From a checkpoint of a small CTC image transcriber: 48750 training examples.
Rows from block 5 of a small CTC image transcriber, named by matrix and row number. Rows with one number belong to one channel. Each number is 50 + 15 x the weight over its row's rms, rounded and kept within 0 to 99. All counts start at 0.
After each channel's rows are labels from the 100 images, of 14976, where the channel reaches its highest value: "lies over" is the class under the peak. Only what is clearly more common there than usual is listed. The data: seven-segment displays showing three digits. In brackets: how many of the 100, against the usual share in percent.
# convs0: first 3x3 conv (model.blocks.5.convs.0.weight, 192x192x3x3, each kernel summed), inputs 0-95
# convs1: second 3x3 conv (model.blocks.5.convs.1.weight, 192x192x3x3, transposed, each kernel summed), outputs 0-95

convs0.104:73 60 65 48 51 38 81 03 70 45 74 50 51 28 63 39 54 58 50 48 65 38 42 17 62 50 65 47 58 73 52 73 47 44 42 41 54 50 37 44 54 59 36 28 51 35 32 18 48 45 53 60 30 42 33 35 49 61 63 57 42 43 72 53 66 46 54 45 59 46 36 37 72 26 91 43 43 38 45 50 77 70 59 48 44 49 62 66 51 40 67 38 56 64 35 56
convs1.104:46 54 36 48 63 49 49 41 49 76 48 64 53 37 34 52 61 70 47 32 37 84 59 49 21 92 75 57 67 65 76 29 43 45 68 27 57 55 50 55 47 57 22 50 38 54 46 32 65 41 34 42 49 50 49 49 11 60 42 75 57 51 69 63 67 58 34 46 75 41 32 38 60 49 38 41 59 60 45 58 38 46 26 59 36 40 38 33 40 35 44 53 40 62 33 41
lies over: lit segment (42 vs 2.5)

convs0.140:66 68 51 48 53 60 88 31 49 32 47 43 58 46 66 43 44 54 52 43 47 51 39 30 45 33 57 18 31 50 52 83 66 51 74 35 34 12 50 72 62 61 34 38 34 77 46 32 54 28 61 45 42 46 41 59 52 18 57 40 45 79 39 29 49 67 35 57 35 68 76 24 44 68 52 35 49 49 50 63 67 62 32 54 47 58 37 61 42 38 43 55 50 86 41 35
convs1.140:35 69 51 42 39 57 64 53 41 50 53 91 39 46 54 35 43 45 52 45 37 32 58 59 41 26 35 36 45 50 36 69 64 39 53 44 49 77 52 52 44 45 51 48 58 38 62 83 79 56 66 39 27 74 53 45 41 58 47 43 33 78 28 51 65 65 42 36 52 85 56 27 28 43 28 36 35 41 43 61 54 42 46 30 44 41 44 45 52 24 56 54 54 55 70 68
lies over: lit segment (42 vs 2.5)

convs0.144:57 41 53 40 33 48 54 64 60 45 33 47 56 57 55 66 43 40 51 21 41 57 40 57 33 22 22 52 56 17 31 62 63 45 59 39 47 63 27 36 35 63 32 60 40 46 83 44 52 40 59 59 44 55 60 73 72 38 39 48 62 81 33 64 56 63 46 53 73 55 74 50 32 31 41 56 54 79 79 44 40 56 22 55 61 29 52 44 41 47 64 21 73 68 31 39
convs1.144:42 49 05 30 51 47 38 49 38 17 58 69 71 69 61 41 20 53 43 53 25 43 38 66 47 59 46 46 28 32 53 59 39 53 37 37 43 34 44 43 60 73 54 63 65 38 46 57 22 57 68 23 59 60 53 72 68 35 48 49 45 45 36 45 40 58 40 67 42 50 47 71 45 51 55 36 68 73 66 44 38 58 63 30 34 66 32 34 76 53 45 52 64 63 55 46
lies over: surround (100 vs 61.9)

convs0.87:42 56 48 80 29 43 57 51 54 49 35 69 78 59 46 38 55 28 55 28 46 73 35 24 54 35 64 27 64 46 41 44 44 61 54 53 43 68 72 37 34 39 58 31 30 11 38 42 71 53 50 28 58 50 42 50 46 42 49 99 60 54 64 50 49 23 64 65 38 27 52 35 42 41 66 44 46 65 37 54 54 45 56 40 29 81 38 48 36 43 51 35 41 70 43 48
convs1.87:71 50 56 71 42 46 63 46 55 52 23 39 42 47 66 47 47 29 62 59 56 17 59 48 39 57 47 37 57 55 42 44 54 52 36 40 52 57 38 38 43 26 45 57 42 86 56 42 59 30 38 26 41 49 30 24 57 67 40 41 46 59 54 44 62 52 75 82 71 57 49 11 30 64 57 39 54 39 35 73 55 50 45 18 72 36 47 39 44 15 49 46 29 63 78 42
lies over: screen (97 vs 35.6)

convs0.49:51 53 44 70 37 56 43 49 34 47 63 33 30 44 76 69 34 37 15 78 49 52 35 67 17 29 56 60 61 51 43 59 53 41 52 43 56 74 15 39 38 19 52 43 48 48 38 67 35 48 53 44 25 61 46 63 49 60 48 38 50 46 61 66 55 32 71 81 38 59 45 50 42 35 82 68 63 25 36 32 46 46 63 37 54 75 70 38 48 37 39 51 53 40 09 57
convs1.49:33 49 39 36 44 40 18 47 29 35 68 49 56 32 35 59 47 54 45 84 30 91 51 80 38 68 50 64 71 51 53 45 47 75 56 77 42 71 38 58 60 36 53 51 56 39 57 77 57 41 58 50 39 30 36 44 16 44 61 83 45 36 61 59 41 43 51 82 49 24 43 20 60 50 63 44 66 36 50 59 55 52 54 19 47 44 43 71 56 65 50 52 36 43 25 35
lies over: lit segment (55 vs 2.5)

convs0.83:36 48 68 27 62 51 66 43 33 72 48 42 51 26 62 18 56 56 66 53 60 67 37 56 44 41 28 31 39 39 50 60 47 56 52 06 45 58 54 71 51 59 44 56 82 60 66 52 52 78 70 69 52 65 43 68 48 38 57 55 41 40 32 45 52 35 43 40 37 31 54 69 19 53 57 48 47 81 72 69 53 58 33 50 88 58 45 51 32 29 70 30 19 51 49 34
convs1.83:31 53 73 59 36 43 39 73 59 55 61 36 59 44 42 60 59 53 68 45 55 43 41 70 39 48 66 31 73 40 61 59 68 60 36 43 47 56 47 26 70 90 41 53 49 36 40 44 33 50 55 27 72 70 25 56 18 30 39 78 54 58 32 49 54 54 46 65 27 60 53 21 61 45 56 56 52 53 60 34 28 37 35 57 51 54 52 47 53 22 69 52 38 56 44 37
lies over: surround (100 vs 61.9)

convs0.90:52 33 48 50 41 20 50 43 28 63 50 49 33 49 48 38 50 48 34 49 43 48 62 36 81 34 32 45 32 54 35 58 28 39 40 46 56 43 66 31 30 56 41 42 12 43 57 64 37 36 50 44 55 66 58 67 69 67 59 51 56 42 23 35 43 37 53 39 36 47 38 58 38 49 47 44 34 55 57 66 25 33 65 54 46 54 31 44 49 21 10 65 21 51 57 64
convs1.90:40 73 54 47 58 45 57 40 39 44 36 58 61 54 45 47 54 45 73 48 50 45 46 54 63 49 39 39 42 52 39 36 56 34 45 34 39 53 60 31 50 52 48 56 50 32 34 47 57 47 53 55 48 57 58 50 96 64 66 66 54 43 47 49 25 58 42 44 54 80 65 31 52 82 45 38 17 49 68 55 95 64 46 49 55 52 33 46 37 27 60 36 32 47 40 50
lies over: surround (100 vs 61.9)

convs0.91:53 68 63 72 37 56 68 47 40 50 80 62 54 68 68 35 57 64 59 39 33 60 27 58 14 51 52 57 52 35 48 44 56 51 56 02 50 47 63 33 47 68 46 57 48 48 59 37 42 44 52 31 59 75 44 45 57 49 55 43 45 46 63 60 61 47 59 65 53 44 38 56 36 57 50 57 78 38 58 60 46 39 35 51 67 32 65 40 36 39 28 65 72 68 25 70
convs1.91:66 42 55 51 57 79 56 48 55 60 47 44 36 33 47 52 65 49 32 76 58 44 33 43 16 23 51 47 40 47 68 41 53 52 32 37 43 51 53 43 45 34 25 48 59 39 44 18 44 37 31 30 51 25 36 32 53 63 38 55 37 55 63 56 32 57 31 63 68 60 48 38 75 31 69 41 42 35 50 48 38 40 05 54 58 52 69 44 49 47 36 57 75 57 47 59
lies over: surround (100 vs 61.9)

convs0.153:41 52 41 53 63 34 42 40 56 64 49 48 78 52 47 41 33 64 75 08 45 46 26 61 66 27 59 48 44 26 51 80 44 48 40 38 38 51 49 43 58 44 74 45 63 31 82 81 37 44 37 86 79 66 68 36 57 38 39 28 54 73 40 36 35 51 43 43 53 41 59 49 62 55 57 54 33 32 68 40 57 66 38 69 64 61 43 37 63 40 58 56 45 54 80 47
convs1.153:57 49 29 48 40 46 35 48 37 66 37 63 76 57 64 59 70 22 34 45 29 41 30 60 68 58 61 61 44 53 55 72 51 20 53 47 56 40 29 50 33 57 54 69 46 56 22 68 41 59 71 52 42 40 50 46 33 48 52 48 43 35 42 43 38 40 63 37 50 68 31 52 34 59 40 79 44 60 52 63 59 57 29 56 34 52 92 65 59 40 50 19 63 63 58 51
lies over: surround (100 vs 61.9)

convs0.29:52 42 67 67 75 65 39 55 56 33 38 39 54 58 71 37 21 79 66 47 51 41 56 35 76 63 11 78 32 57 87 52 46 47 44 35 58 46 45 33 59 56 34 34 41 64 64 56 27 24 67 58 61 37 67 49 47 55 35 25 39 55 64 37 87 38 40 50 58 58 18 33 46 51 52 30 51 42 63 29 58 56 41 51 46 57 42 55 56 36 51 39 51 45 44 77
convs1.29:28 58 47 49 19 48 23 48 63 65 72 63 69 75 41 54 73 60 38 70 26 54 46 63 38 35 41 59 61 40 69 46 36 49 33 28 44 56 41 52 57 47 28 52 57 56 56 70 38 64 65 25 50 37 71 50 40 49 55 57 30 73 70 46 60 37 47 35 54 47 49 60 58 44 35 67 51 55 51 53 51 61 24 35 54 50 42 57 46 37 74 58 67 60 55 87
lies over: surround (96 vs 61.9)

convs0.122:62 51 38 48 40 55 35 36 41 52 50 68 46 44 60 58 37 33 36 37 55 40 55 39 34 30 34 63 54 39 44 51 42 47 53 39 59 75 27 48 54 66 51 50 39 24 51 63 63 44 35 53 73 43 39 33 57 53 59 81 23 62 50 51 60 50 16 34 33 40 55 32 32 63 63 54 46 82 46 50 41 56 68 18 55 16 44 61 53 53 75 46 32 70 66 62
convs1.122:53 46 68 42 75 67 43 43 17 45 58 95 54 33 57 50 35 23 75 55 23 66 45 50 43 34 71 54 49 50 55 46 55 73 61 63 47 38 33 22 59 45 27 60 38 25 70 32 51 41 63 71 50 48 79 53 53 54 34 57 37 69 58 54 36 30 66 46 34 66 62 40 22 61 73 62 59 57 58 42 32 54 45 31 58 62 29 53 37 54 61 50 56 71 61 50
lies over: lit segment (64 vs 2.5)

convs0.126:61 34 50 42 69 45 51 35 47 69 58 30 61 58 49 45 56 34 77 26 56 43 33 42 31 50 55 47 56 23 45 35 37 60 48 55 45 64 46 50 51 75 51 53 37 39 64 49 36 47 72 59 50 70 84 35 48 60 35 52 58 37 47 35 94 56 48 40 61 33 22 25 43 42 40 18 40 37 60 44 57 79 32 60 60 45 45 61 49 27 50 17 24 50 71 68
convs1.126:25 52 21 55 56 28 35 36 68 43 55 65 15 59 50 32 29 62 40 49 68 56 26 34 55 38 55 60 61 44 79 72 43 85 79 34 43 39 63 65 62 33 51 61 47 66 72 75 53 62 33 71 42 37 31 41 41 20 53 48 27 49 40 60 48 66 47 50 52 50 43 53 42 55 49 69 55 41 48 46 61 61 51 38 26 44 56 21 57 35 69 62 60 37 33 49
lies over: surround (100 vs 61.9)

convs0.4:43 48 55 24 45 57 53 41 49 36 61 51 67 52 65 65 45 59 67 08 44 71 31 51 38 22 47 36 62 38 55 46 29 35 61 44 33 41 41 00 77 80 63 25 76 35 34 69 22 41 57 48 67 44 40 73 50 35 53 58 46 60 41 54 66 31 56 33 28 34 49 57 38 49 40 61 46 63 56 53 62 32 27 54 34 54 55 64 46 42 56 44 42 65 37 57
convs1.4:32 71 80 42 39 38 52 70 41 43 41 38 60 63 43 65 52 43 35 66 70 51 40 56 50 03 34 57 60 30 72 64 26 45 60 66 26 36 40 65 30 53 49 67 36 74 42 80 45 46 60 64 39 48 36 96 34 48 44 52 66 51 49 45 64 55 23 37 32 57 34 31 66 55 75 53 38 60 55 28 28 37 56 70 61 32 45 54 64 27 46 60 50 61 64 69
lies over: surround (99 vs 61.9)

convs0.55:56 65 32 43 35 55 30 25 45 58 59 65 72 77 49 41 67 52 47 58 30 65 37 29 24 49 53 61 44 20 61 46 33 72 59 35 38 85 57 65 73 37 56 55 45 46 68 95 66 53 63 27 60 62 56 26 29 67 49 59 09 34 30 82 74 53 47 49 66 35 40 63 39 54 52 73 59 72 31 51 57 54 26 79 33 35 52 56 67 71 59 54 50 51 27 55
convs1.55:46 72 39 33 44 54 39 58 65 41 52 63 64 67 49 58 46 23 63 69 29 55 14 61 57 46 28 51 56 41 86 34 71 59 74 64 67 36 46 43 41 76 64 56 49 54 62 61 24 37 67 59 53 43 39 59 56 38 63 36 51 52 30 54 99 66 33 65 56 57 34 69 47 52 48 63 40 75 42 43 17 49 58 53 63 83 84 37 10 53 68 84 73 59 56 76
lies over: surround (93 vs 61.9)

convs0.45:65 54 40 63 52 62 72 37 63 35 34 58 32 51 39 44 44 38 32 43 24 40 73 47 55 61 43 59 41 27 19 41 68 85 47 67 56 62 64 28 54 58 43 26 51 49 87 39 38 44 57 24 48 46 58 62 55 26 67 25 33 43 83 49 57 38 87 55 49 49 35 57 28 30 49 50 56 50 29 36 56 31 39 59 41 39 51 57 54 59 61 57 47 21 31 55
convs1.45:41 55 52 44 17 48 65 73 51 27 37 42 41 63 78 63 46 58 31 39 61 62 39 48 76 45 60 36 31 40 45 33 88 66 62 65 46 35 32 64 34 26 65 49 56 48 45 51 68 35 43 46 63 42 50 56 63 57 48 37 40 48 31 51 53 47 58 36 38 64 68 73 71 22 51 25 63 38 36 43 71 35 70 50 60 36 59 32 37 58 48 36 82 49 58 49
lies over: lit segment (42 vs 2.5)

convs0.119:41 25 98 59 68 59 65 47 52 57 64 43 41 48 32 33 41 43 44 36 51 44 27 56 64 44 58 50 46 63 15 18 64 51 54 72 29 58 66 35 45 46 52 23 77 66 75 38 31 53 54 58 48 24 36 69 35 52 64 42 51 50 32 61 53 59 34 52 51 86 54 51 29 52 73 60 18 38 91 32 53 55 74 22 25 48 72 60 57 30 53 65 54 36 35 49
convs1.119:67 35 74 48 56 62 70 65 51 57 53 48 32 36 69 79 37 32 37 50 48 26 44 13 64 43 43 48 34 77 21 45 50 33 29 17 27 39 31 48 48 53 36 57 55 40 70 26 51 60 45 66 43 43 23 59 65 64 44 30 59 63 45 72 46 44 42 28 21 52 75 59 68 28 42 42 60 69 58 42 51 61 79 57 69 50 54 53 74 50 49 32 36 60 50 39
lies over: surround (100 vs 61.9)

convs0.1:56 55 70 54 77 55 51 54 52 61 68 53 57 39 41 58 43 51 41 44 37 54 20 26 71 56 46 12 44 63 35 33 67 39 58 85 50 50 52 59 53 55 55 25 28 43 44 62 40 47 71 55 64 46 46 33 58 55 36 45 42 56 49 63 85 41 55 23 49 48 08 57 38 51 50 39 56 44 58 54 45 49 73 83 04 49 64 53 77 47 54 44 51 36 54 40
convs1.1:81 24 52 46 81 32 52 52 50 71 50 50 45 46 47 29 39 40 66 46 56 33 39 49 70 31 54 50 64 71 73 46 33 68 51 51 69 61 43 17 67 57 86 50 59 63 44 56 48 53 49 45 25 39 49 47 31 29 38 59 48 52 74 54 58 65 50 56 48 68 71 32 71 54 54 31 75 57 54 39 39 58 66 28 43 35 41 52 99 75 38 41 71 55 50 59
lies over: surround (97 vs 61.9)

convs0.159:51 57 69 61 55 54 17 44 45 55 68 75 40 45 62 36 65 47 50 89 53 53 54 31 47 39 22 42 49 78 45 55 51 33 54 52 55 51 39 46 46 37 49 29 24 45 47 37 58 56 55 18 45 46 59 45 62 38 75 59 45 41 43 45 75 54 37 33 41 65 46 46 53 56 62 45 46 62 41 69 54 40 58 27 37 31 53 32 56 72 49 43 76 71 51 38
convs1.159:74 23 71 31 63 61 53 65 58 49 34 68 54 26 42 68 39 46 57 48 46 72 19 36 51 50 41 71 63 49 44 32 72 51 84 47 34 37 48 12 51 64 52 28 35 28 68 36 60 48 42 46 35 52 65 38 56 50 32 38 52 84 55 30 49 55 71 52 17 73 45 46 40 55 55 46 51 53 35 44 40 53 32 37 49 56 33 31 46 68 54 29 49 60 49 50
lies over: lit segment (66 vs 2.5)

convs0.175:45 56 46 54 40 49 27 56 13 65 61 35 45 58 52 54 69 45 53 67 50 63 36 31 54 65 22 50 65 31 43 44 48 53 50 48 35 56 41 60 38 59 35 40 77 60 72 44 29 61 44 51 49 87 30 58 24 56 59 57 65 25 32 27 61 45 48 37 50 41 58 49 50 19 84 67 21 45 56 37 24 26 50 52 42 48 73 51 49 41 55 57 34 61 44 19
convs1.175:31 34 48 43 51 57 67 83 43 57 51 40 53 30 66 67 28 34 66 80 35 60 44 70 51 66 34 57 64 44 53 33 31 49 54 71 54 76 30 36 37 26 47 35 57 56 53 55 43 54 71 45 37 33 55 49 00 38 34 83 76 25 41 59 18 57 59 43 59 51 48 41 34 55 62 53 61 60 46 37 18 33 50 22 57 46 41 36 52 32 31 32 62 47 54 43
lies over: lit segment (62 vs 2.5)

convs0.138:61 22 40 32 31 34 31 40 58 48 53 66 48 36 39 30 17 40 30 36 33 32 75 47 40 57 33 73 42 55 34 45 31 39 65 57 50 49 69 45 42 67 54 44 16 29 48 56 38 45 38 27 45 51 31 52 50 87 65 76 52 11 86 47 55 39 54 58 53 47 66 41 41 59 68 53 36 37 40 47 71 39 45 51 37 26 49 43 50 61 57 70 49 37 57 47
convs1.138:35 53 24 48 30 44 34 48 46 54 51 43 63 71 58 60 51 43 42 70 31 60 60 41 24 62 56 99 42 30 39 50 55 37 36 38 56 47 70 37 50 40 78 27 29 59 20 39 70 33 43 46 42 34 64 50 77 49 40 59 45 61 23 33 73 36 18 30 76 49 51 65 33 54 66 50 32 50 54 35 71 43 62 46 35 36 44 31 47 42 49 49 42 52 64 58
lies over: lit segment (44 vs 2.5)

convs0.54:85 59 41 77 56 71 49 50 56 40 23 47 34 42 22 39 37 74 47 43 50 63 55 70 41 62 52 20 26 47 26 42 50 64 40 37 86 61 31 45 45 40 29 57 42 57 53 63 38 50 45 83 55 37 30 53 45 11 65 44 82 26 36 46 21 38 50 56 79 62 51 12 63 57 45 46 38 40 39 52 54 45 60 43 58 94 54 39 34 07 70 53 57 56 65 58
convs1.54:56 35 43 47 24 58 21 43 56 51 43 65 79 70 77 59 46 65 40 49 43 33 52 58 22 43 55 34 54 55 58 57 64 65 55 63 40 61 57 46 55 36 41 50 41 75 57 39 63 38 74 55 41 53 84 43 34 36 57 69 39 53 62 65 52 18 65 63 59 52 68 19 41 75 62 53 27 60 60 63 64 42 47 25 69 66 36 83 46 34 51 47 69 40 47 41
lies over: lit segment (44 vs 2.5)

convs0.57:55 47 49 19 41 48 47 65 29 46 48 34 36 43 48 19 34 50 21 52 55 36 51 13 40 33 21 14 45 39 59 39 63 52 48 52 32 22 63 54 59 32 66 63 32 67 48 45 59 39 30 33 36 58 41 83 66 53 77 48 74 63 44 35 51 38 19 54 47 66 52 61 57 41 55 56 37 64 40 63 71 56 70 31 79 92 63 45 34 63 40 29 64 65 26 71
convs1.57:48 63 36 67 50 35 52 34 44 56 48 55 46 47 43 31 66 23 52 20 42 35 48 38 51 45 49 35 69 64 64 80 69 12 39 19 54 55 50 38 48 22 28 59 72 30 65 45 58 64 50 53 48 53 55 43 36 55 76 73 69 61 58 62 48 44 22 55 52 76 51 44 34 70 63 41 62 38 81 81 40 53 60 50 38 64 44 68 52 35 33 52 40 65 41 57
lies over: lit segment (49 vs 2.5)

convs0.139:18 19 61 25 44 23 61 51 55 45 44 59 66 46 60 47 58 41 48 30 47 36 17 24 36 61 40 65 41 36 49 73 49 61 30 33 50 37 60 39 71 71 52 42 52 28 45 37 29 49 73 55 47 86 53 40 27 37 44 80 30 71 36 50 60 47 43 39 60 41 38 28 27 36 55 36 48 70 72 33 48 64 37 69 51 55 65 42 44 37 54 52 34 45 52 73
convs1.139:23 38 78 42 33 50 43 52 57 68 51 61 49 50 48 32 38 46 78 39 66 48 53 70 44 52 67 49 68 44 70 82 47 49 51 35 45 59 44 69 45 27 64 79 55 68 51 66 64 26 32 73 43 44 38 46 62 69 37 28 53 45 47 79 48 58 49 42 51 48 51 42 53 35 58 80 52 33 84 32 35 45 23 55 44 31 51 42 60 45 23 51 07 30 54 47
lies over: surround (100 vs 61.9)

convs0.131:71 78 45 55 37 57 57 42 46 32 62 49 55 46 47 62 44 81 64 60 54 53 64 61 76 59 34 77 43 62 20 66 50 33 47 38 31 62 38 49 51 37 29 61 37 51 56 44 74 52 36 62 50 63 49 45 30 23 79 43 28 56 57 61 46 58 48 43 23 64 86 21 43 21 41 39 45 45 69 28 29 47 44 39 67 55 43 46 44 38 60 64 65 42 89 50
convs1.131:89 39 61 31 46 42 60 56 46 34 55 47 34 42 51 64 45 93 50 43 55 50 41 60 53 16 60 47 61 67 36 61 70 66 55 51 53 46 34 47 56 53 39 46 33 75 60 35 40 69 51 40 73 41 31 38 51 44 58 44 33 55 45 38 69 26 80 47 45 78 56 62 71 53 71 52 50 44 33 43 35 43 36 64 46 62 47 58 32 63 34 57 45 55 69 23
lies over: lit segment (52 vs 2.5)

convs0.26:19 61 46 60 45 74 56 34 52 41 61 29 52 53 72 79 48 53 59 48 33 56 50 55 49 52 58 41 39 30 55 46 35 43 19 65 35 31 25 58 51 55 43 44 53 47 50 38 24 49 47 41 35 56 40 51 06 36 49 67 69 39 56 36 34 50 43 46 61 46 43 42 67 59 24 48 40 66 99 39 38 46 35 55 57 68 80 80 44 35 42 37 54 37 47 17
convs1.26:33 47 45 53 61 60 41 56 56 29 43 29 31 45 42 77 60 38 37 54 40 38 67 50 49 57 62 47 25 53 45 33 22 34 38 43 41 48 51 38 51 33 26 78 44 49 44 58 35 74 58 57 61 48 91 40 38 23 57 71 99 42 55 35 48 37 45 53 43 58 40 56 59 91 37 49 37 28 51 33 25 43 54 40 41 50 47 75 26 57 42 62 47 58 45 36
lies over: screen (84 vs 35.6)

convs0.101:45 32 76 38 85 37 57 40 33 62 56 63 29 21 59 39 21 40 41 58 46 26 33 37 84 51 87 44 53 42 32 60 62 56 72 84 33 31 42 41 57 63 40 15 26 50 33 65 54 50 25 32 51 32 46 45 56 72 10 50 35 54 69 55 42 66 59 22 51 68 45 56 40 61 50 53 38 51 27 71 44 41 53 53 48 55 35 65 77 41 46 36 50 66 47 54
convs1.101:48 66 55 55 64 32 55 49 49 46 61 27 47 39 21 64 35 51 37 25 25 44 54 48 60 51 83 10 27 67 44 61 43 54 47 68 64 60 62 46 48 25 86 32 44 40 44 70 24 45 36 39 41 43 46 64 47 51 46 44 32 55 50 59 70 54 26 56 60 49 35 44 73 36 17 34 74 57 58 13 36 65 52 46 32 54 39 47 59 41 39 27 63 27 20 18
lies over: surround (97 vs 61.9)